{
  "model": "image denoising model",
  "dataset": "small renderings of single solids in any pose",
  "train_examples": 197500,
  "image_size": 32,
  "crop_scale_min": 0.8,
  "horizontal_flip": false,
  "translate": 0.06,
  "rotation_deg": 5,
  "task": "denoising",
  "loss": "mse",
  "noise_std": 0.2,
  "arch": "unet",
  "norm": "batchnorm",
  "activation": "relu",
  "widths": [64, 64, 128, 256],
  "blocks_per_level": 2,
  "block": "basic",
  "attention": false,
  "upsampling": "nearest_conv",
  "init": "trunc_normal_002",
  "residual_init": "none",
  "optimizer": "muon",
  "muon_scale": "original",
  "lr": 0.036,
  "momentum": 0.9,
  "nesterov": false,
  "orthogonalizer": "newton_schulz_5",
  "adamw_lr_other_params": 0.0029,
  "grad_clip": 1.0,
  "steps": 10200,
  "batch_size": 256,
  "epochs": 13.2,
  "lr_schedule": "cosine",
  "final_lr_fraction": 0.05,
  "warmup_steps": 1020,
  "weight_decay": 0.01,
  "adamw_weight_decay_other_params": 0
}
Rows from block 5 of a small image denoising model, named by matrix and row number. Rows with one number belong to one channel. Each number is 500 + 40 x the weight over its row's rms, rounded and kept within 0 to 999. All counts start at 0. Numbers have three digits each. After the name is the row's rms in percent of the matrix's.
After each channel's rows are labels from the 100 images, of 14848, where the channel reaches its highest value: "strongest on" is what is common among them; "place" is the part of the image that holds the peak. Only what is clearly more common there than usual is listed. The data: small renderings of single solids in any pose.
# convs0: first 3x3 conv (model.enc.2.1.convs.0.weight, 128x128x3x3, each kernel summed), inputs 0-127
# convs1: second 3x3 conv (model.enc.2.1.convs.1.weight, 128x128x3x3, transposed, each kernel summed), outputs 0-127

convs0.29 061:472490527506607488457458566506484535497559473521547502568606519442507458477510519516511431510466581544589459464613536529500543523465503495492509472458534504466482499473497553564460470515464541512523513442486538465502579488443517520488531548514488515481509455520448491574540465468497498482475543515476482509430533397480529534504448512599471479497482423533506500511474474498565551520512
convs1.29 055:517554486478433594484562566525475472518484515485504537501539551513535484491536472566499544530478499483488512425524526540515473546408497499513479396536460477529517482482419412473504521520522384502470455441497511490534373484464516479521487532449467552539469472467556461512438506467557501530473413509512506542509518521531543471520566495476516544507527530516490515498519506528544602500461
strongest on: red
place: bottom centre

convs0.105 093:518468601425542559565447494453526530539493513495478569532533542545473470531539569445484493482500521484549472489523516504527537516496544485500461485594520503574475486432485502438519510426518517513550519494498497542511527507503474506548506504486517443454532558436460539598525523549492530527516394557537489400566529528448481528478456526531496520470464539541431449427488528472463480532496
convs1.105 093:528433492430426480503535479428532499508469500476552481486413558495472489437576489518535491437501453488510483510393548479559591457482480431461449516501556474487510430477498488504393461447453496529507415540465545536566435488562487454420458487428494480513484507513491469439465536477532512492542470476567478519479494535453496478493528491520517562533495509537469532486518484515457539520501
strongest on: red
place: middle right; bottom centre

convs0.47 107:450509464493482497517446468508382493500463499488539512537458531492532496475463515501509500471424525495486476478552541525472479551551515489474561471508596458438588532521503466469460443535482496496511448538471485502499513448571497484511461523498482462551475451506576386430438499396527513463476495505558505483477520558407534548522506449426443460437563503461524505499511480458543489534509
convs1.47 106:524552450523517538505510495490459510460494486515476466452459463483433519442467511496483505483566511535489494530517429506440557501424483511477488560590325484499484477488462501461486490475478481486469514504529490430483540516522531506490571513575493539487477505592473489563506527404571446475480414522548532533502431581491490520521523458466496486477464453532511497531516571463481518452480
strongest on: striped
place: centre

convs0.33 125:561472512463505521509498508509538534522585496482470493498467532521500495449481484427462550467508536486487596519482502475499470479485484516478500474502506507506482474483475493475481565508508525609454514494452419568523480511615549479632467518460524512525480541464477506616501532523535505607493617513510550483455447517499510515468466613482514480527540515471473480528498468551531482512488
convs1.33 184:515500481482514471588535530508493476563393504456515543491526534517497532467479565496521535490522500520527458490497579520507536522503524500538548575534562508500500540525552516524462479502538480452546481467514527461535551532394499463428523466529502521510518521512478552366511482572555507439509377518448486553540506504504521591555539431478542490470465464530552518533481523458475530520530
strongest on: spring
place: top right

convs0.59 082:525478463437563459543508421485429498563485484484478494470581482563471498467477532538522522511503514488505498470471451529484422536457559536528497555468467501486501481530368528456457490505494519443494461531591492500481525518459493463392563461486539506421509478579505552520504488520563494482506511546471443479464527420515473447518565458527529445490423462530437513523476504495451505467535
convs1.59 119:483462485483533486513578559534488460463478529455520472561458494460453554502528542539416530469533417470525553498515535520486470494609506465398461461523517494463487480531578578409471559482498517539438478466544471437517427525467486476477502460466527461480462515513494533453472545507514525514584491426552504537399472486527535519461456491535536551494516538505545486470526531520497469480451
strongest on: red
place: bottom left; middle left

convs0.50 072:512516491477514475443503653533492507516527512491514499566470542461537519491546526463516506471530500459534501475544564561500544538453519560498493545574548445448514471507488531563514483509467524621521477444451521475547541471429464498448499522529509505488515488518540495481439457493536473514523454502499528498472459441506599535451537527600514512431520519543494436595491481539481523441503
convs1.50 067:485475459525516531430500488495526459517520519458490539513478549492471495550568478479552533428546545475455486461588548555524514558442505472517493446525446516525506486511438441542545445532522460462491495507438461523504505525536456482505496495476482568487474517496585493492451494415494499511510437543538489547535491404501526347493522497410526450500492565509441540507501450561491546464463
strongest on: red
place: top centre

convs0.98 087:604502634517500447541486549491500482475495482484497489477590493472434512504503515518479560456408572502497547539471455497523427494517476543528455481468486485448521501490501524470537511525494505482511433466485499535516503537514509512474444497483492455525487473550550560534494482508472503467560522534422476570496453444422596536498478540540451506517548534470639506531475448521549520493499
convs1.98 100:414584502544446479514417520521461526575532560534468486444485452420468517533528443544505477476447488501464447491502453500578404527517483505510481527487490443494521513478510498520487478552457584455521500437525511507465503472545527494533477513471546482497492488504484523424455503519428470509407459483536496433584474400501545482419458468523535503493554473504557524436512496512503443506483
strongest on: plain; egg
place: bottom centre

convs0.68 089:443461445550515518459511466495555488462416591496459516483507524583550552450504482543532492483551506495508452517532471445525542502519486461471503484460470469444511498556485523543534464463510483502498537544502474532463486472440473482517494531545534535475505537549502518456505559486423422471505590489482517435460526589554541402541481409583519507513430528455459468565495523497425477498494
convs1.68 086:494530486474576530506503481449399475461489475490520497519550473494440493493457485588510456478470553449494490502455553489441450519495508543452394475497416467470557477509446525429530537416554495545480500521495494563464489441519543512499468477444510521541498490511478435459463474511446537470442415432556549519436526478563397519480477449495484483453566467488517507547515489503496468481483
strongest on: metallic; white
place: centre

convs0.56 163:483433522486538366512454500501567452568543512462520551566479516517513474540500478477517475481526539452495514495502545512543512454472476486495423499444540499538578511479480492487448535488533514519485567485487476594488522570438470533574495451545513509514507549499512532489514446519455557525498569459405529501473479512521423448497503473488521516469577574500412488496479502514420522420502
convs1.56 135:504476554515502465508455462494487479485551519493463476534481530520540515527477463525457419505521527502476481497456479499484565442458511479490622471472539451503477511543451503419541481480478554490502499501538465539436534527533456505560485520533484509449422571511465496483511444465453448473471500393443527473468470401545523446522550453522448502615529525512567460530559500483422479450519
strongest on: metallic; sphere
place: centre

convs0.43 167:541512520447447475496536481484476564493531419498537513484491535516520513388507466517549531529602554456498525473388492494512591452503506500533491534496583494557519533505446415573527521513529514539518496491522506544473467577417477486513505409488473530495568526501546492495464492472512508470495457504525526478496537445511508455515537507489482456511471363566480492548458528509444499518506
convs1.43 107:474409482505435526508423432510540513511477454521481518528448454546553494435545508498588429535491584474551524437458508438549508506513540535570524522475580485496425493536435471540460477478468485463531510543433502536549489508475455521467467493535562469464528530510537475521525484533444473471527564530480424491566487533439467506445480464496535431547549503557454481478522507538530443519501
strongest on: plain
place: centre

convs0.118 113:476519437503495595508504545492526474492459454507498505450494440526579521456518408448502537426449423514542501475580460442521450517530546479481525479432478520493475495538575495508535449530456494463530479479504509500549506489605505487531495569528488544488457458535502496494507548518546483490472522572518465506516483608561471454528438429441490534500541559454417481520540475501515496432489
convs1.118 109:528496410503519517457531486447441499465483459557506498514515522562459492447464398548580490498472511506511522465449532489454490472543547465563549481441438527480430480497478423519459525505444584506532496534452536502436492423530441491406513472506522518502463444450423527547480526550527455435514437540518511473527506506452456471513514515505445558464516531488521489502443455497503447417505
strongest on: spring; cube frame
place: centre; middle right

convs0.71 144:542548590585504448465527475528566442432480491550524506485556480544522480444497520514504460526613499515475436490451426473502518519508465428527590514520467455507587515431474472507539493495524459519527500518479544501496511468496453507479513527479517553503501513505516510468484489479527471442464474551557457530521490443563566437544561431541524444534496468535508472532426484457503502393485
convs1.71 106:543523421473470586446364464454468531495528498502478459483524535451568459487525492375519452535467560506524501464519471495491516494464518484562552545515565536473481469527436478555528489503456507441529487505476524511444536475483480533511489528605545517495501474411456494499498527522535441465488464530518523414521499515486410525467529477457447417453500529482516445526497477463524496491505
strongest on: spring
place: centre

convs0.18 107:485529512491533549507517478546490481552473551451422520561510607586543508477524509499525533501551502488460520483459549462533498469482540509486518527549546522545493533548444510521446517499527430487538510553531479478517509620540420482434494527457524487437496612549527541489464500539493564542531547463438486485521508463558484412498435522522506514446466526472563489501504482594473509527473
convs1.18 103:546495464466536484523470448469558478410551471522472504528516433494487497542459556516453525524514521510443463476482464506474513474537504516500444450500567492447455469479475526478575545468512533553493536465463555540474481433522479482517482505547451446586521544433499439462546473553424523532527459470497482516487503347514515490499510561447406444521429499490504451494477476501540481447552
strongest on: spring
place: top left; middle left

convs0.4 112:480455437467509521553492522487494501514558529475506464475434457488488478533486443527465526477550582497477412483472476504481502503483503488505388508502472532453538499508445462469543422561507497530449531452511536484508494424500511573569439476503518527512477456524514503465520489438459491484565549450509523514497452415526452441521449392464551494549559513500516467541479510393569501569507
convs1.4 119:428513478509520520509492508500512443482504485512520499484524468468472529497499500522406439440520541506498509419523469519458471503493511507548458507474501533485555493524527476431494511502483526514485529441469489523486498451478524514537450494511484451520492431492508537511500483541517519492482543508373470493448479339566551486495469502499535478536688439412524473472499492493445462477455
strongest on: capsule
place: centre

convs0.79 123:474527440453503608465508518484497470489563532490517518486465551473571467456535480519502520498574518453494568487428472400516558487512536490443496470523461466491533514489470502504544506509486360512523484470531462492532502519509433546507433528464533492651521516505442513503472500469491559509499444490526539479480510454520499404511508509485472439512492526526430534541478496545582498457482
convs1.79 098:469461467536502494522472483460508537412461484503464501550504516484500567443511542454496474549535457468440548490496507498494504529568467549493461504521444492458450497562497439492562485522445517486508515566462470514533492516514479472491487522535472428530479606528566516570526442527500471523540566489548474474371503474521556490523484553500438397515554432500486448467527467559477484408507
strongest on: spring
place: centre; middle right

convs0.51 100:488454434421484450534514429447507527536471586514519488533540455525493444482480500434478565458468516494514480511465530585499496481481488500500466475464542525490528496464488459491505498536436568521506488530421487469482479437597483445460476528476476455476479474493496426528629524514534478483479557467490566502454566530425473478489522510446533399480457507452459503512469447463478464566472
convs1.51 108:536516526466522500506547552476533481487471492465502475580438495438423533487459481527475506468591481531498474555630532536510598491532431461451461588491540497485470505489547555450484477487553514465453465505531477456464557555483526437475492516491459535461494458548495491416524478530526540490444386511524508517459481501452476604536513463547538556456509476514496493474518529478501505494513
strongest on: orange
place: centre

convs0.75 105:514528551353477521556524542450420465553520551473515483491518516519492492477477468462485504495496548488494511518523425463481493504521521436483498473485492516524450530524573551526505485580483572497520457513496507453465503512632461492594521512541479489433522478478505523522488533523546525524486579545554484454451481529545550543529530526524490400481496502485482485531375445515489526496520
convs1.75 097:593478521539491457491498507517544495458453516468488516553534494507502508513469502483549502518586463512447503508458489477575602486427491515497506512538495470537495491511407478499500406449552435507493441542448470523491495531497488481420547497446479459475458549513497509466455454497521540459544354500516526506447535376437469467486530468472468447509506533522510496460526494502473559432487
strongest on: red
place: centre; middle right

convs0.17 147:551455596454527489536505522474567547497416515501483533449550519576505505422525481517496532510479582500494460544425404474517521480505541454473410534516454526486466514484515483519543555529532529456497496536495506496513498538495486451620510561486494494473499546475509500379491498453440523491496443539477475471467504533502496434522521406588551485523490551475503537535509535480499494553518
convs1.17 111:497439515476474490550474411464479477487481509446488504543507567537456477527497474508536436447518405472517491481394527487477536500545453481436469519456573484487577465499579476412435492399519450522489502544485507529479420490425459548512466422554504500480492544465444436521489534461485522530491457467474495495505487442460463482450483473504455489488542523484520439463522488455489439557479
strongest on: white; grey
place: centre

convs0.32 058:502439470478545492519491498474510524527575476476596531599504527499528464450482531449510526525516521455577505514555495484527573475486491456462506520483535478500481475432451532594442475502515562513500573528537531417460621465494506498486529540464501521451469495476391499534555478448509473456518473571483478470519496408528530519478462477577500446474545522525487541500448511551528491535479
convs1.32 054:531539512477457559475530544538511493501495496481471532539507525493572458427541483580507540516514520535491499457509526591471522493417466478470485475519485431525546477541436497467534490500562413527452484437490503566485349518459501481488500511448448510546477478446576450501427473472536498509483405517479496540534503508504564505549576550502510507471519524512441528458533510506491594502500
strongest on: red
place: bottom centre

convs0.108 061:532504480535559543466491576507444564506517466500545474559581478394482500503493485484489529454520589489537491556515492522488512515543528542499452480486504463529446456454546531622460499519472482476502503535467497513452543500515519523451461431505456562512536541488522430465523530494545516452541487582475468513483538415449559495510414452515543465548557448475415495548482479509539475541516
convs1.108 053:487542534507487573503516445503528461510530498500472565524483456530575446443494492556488487498468501502508461479444494497465466594478503482460464395433441473499546474507431444515540550479526410554484516457462519501524362495508537509523480486418459579566479465458506521532482453416506495523454430474530475538533519485464560458520562484519489530490460485509496526452507552513483549513472
strongest on: plain; red
place: top centre

convs0.30 102:504517600482514462491502493447526563506358574489462532427481491471555500485513486487515425459498514486452483524473450500569508451519537515491525470508513532601499496525510539471566506531475488369503529457480499475502502513516480452569445566496498468481506534466537472392516539511524477493532456488436515503487540527454562435519465430526470457508451493503497481554518453478450510459476
convs1.30 104:513548504501557453530497477477446479480447459537485476494514509625563485542412441489490434550510453488497509483474436458506555478486472484486448507462475521494505493399482474395485408450527526461513496505500438426532498537496459541523468528513488473517413453481466408528459469476577525518487519501418517491481469432513521484511470491556480468501420490491491471534464457527538497437484
strongest on: pink
place: centre

convs0.94 102:452447584480540485558495511487464480503509502496443481515450527555505497548501557540455600497502513493478499517552556479514479444530505467521567485604543466524554519577491500508459535545511564566496513501510525486456528528558529518558507494509465555558446564410500546433531455538461544508505517482493497502511503486539582510518483494507440540510553513430542554501467494484630513561485
convs1.94 083:492586514524509449443420434506517515478527489513509514525467548458548428490489475480536463527497515477504497492472491497552535442438438508471535493553501459505530458570413471525418529486523460548507496544530501513425414567533513545523473427477517468462497517471467515481461448415545507494572450492425573505518523483514498399496509508511487494500385503485509487532497447499425527451511
strongest on: striped
place: centre

convs0.38 094:484596462462486447510612539502498512448525497478529447498453483519513473448520537551511494590552510491531546492529506455532581452496485478493533511539546546495516505491487511476512511491457510557470496515575557503524494572456492507525500413461536538574488510558506484393510581500584523460485535503546481513536517486598562475486561514528540553532426494567541523492463485516475532530460
convs1.38 082:511429435499443510512457534446523503504585471444538575539540550559520524433553480475488450511516450562457544447444502429451430517452542488517504475459518509511471439545426465563493537505488453486519452558470487508440516503517489532540491506475453450437499434457520492544497459573501460494516499568485451447531550430455442488518524535441449471483461525455443515513500464537506484441516
strongest on: white
place: top centre

convs0.76 119:596556516545526511517501519526487439433433492523572463546455523506469483521524458476517471514529435459487465500507439542523508527497524476535544505480464443531523498519449478476494487556477470437495510518548522523483493540478470474415559547473489464488546560515447507584460555467531468490506569572562441484530505604518527483504514554564465500539440512594584520523453489531422483482534
convs1.76 114:536539507491535503538457525457479501501578509438466545509495479542582533496456572492460520531554524527477481498483484471486539474459480464548422552535506504541458525457489498487512506527460409526466505540511514455495577450473491473620525563536506551474430455483474563494520473564532469483489458563495479479465541520487514469486480380419455436494518506509454498572455521425570503525503
strongest on: cube frame; spring
place: centre

convs0.22 094:488470506449541492529514508407468533534542546539498477505508481537484483575478514550498521493428560499503533493518463480463489497470546502499424471505496481559474502500514484408487512501512598473482457523465503536479498468499473522460507529479481522478512504511489530614495448505452543578440529518499526481484447537449549397485582600558490449575479476479601471499502513602554482526479
convs1.22 087:526409542448467444525501498488474460482480510473485489546499489411483484560459539469459476483477430487477502533483583437534535548522516481467536569503474472500477491517483499417478515451501462569445451593442480507569471537474490512475487462465510459511545453417497451392486553483464509530458463471571455475434459557487539488471462443511489503433499442484508551499453528473562525470525
strongest on: plain
place: centre; middle left

convs0.10 109:554495560468463454525539516497511537485410424467482491490438518525439490538519539448486551439522515478474436525558454469506474491552516469563494523505490511462489493497472536520512585490461471447476492554538528487508520527399512464630471447500485532542500487511537509406502519561439503508457594537509486473487464561588478488497449416540514515461502561466512450504521485444510504462517
convs1.10 091:517524494478510502476529471498500482539540463454515532531522546632482475523474467523515452497489418471509524473412503432457434482534521474402464456485484529475619469509488474479427485449445537495491466498473502533475437483490501557556481409518578578442485472442451513544508471480555521601507454473453515511503530534535501478435533491525494498514485515520511467558492481500436444486485
strongest on: white; grey
place: centre

convs0.60 116:591495552467498554451467492457516485517520528510548528532451577538462466519516534537479489501511490463482463495433511460490521443503464450420475459579482447517505501441394511499476518478491409495502473516517485567533499511487472501423460523447475500509506505438511497505499472473488531593405407564560498487468492455508457478525533576620518488458502553513494534535458540515481500455478
convs1.60 098:481436492471518544534508485496490504466475529504511451562426497445473487559539518470500490491587488529423507486520512525555528506512499457461520539514471484480426486472518507426407521428462535495494494660425430511568474488536487463445486519472514453445463556478497483515529484482498501595457516442578510481479500532478448464471476548466543506467429447520559483451538509502462512525517
strongest on: plain; white
place: bottom left; middle left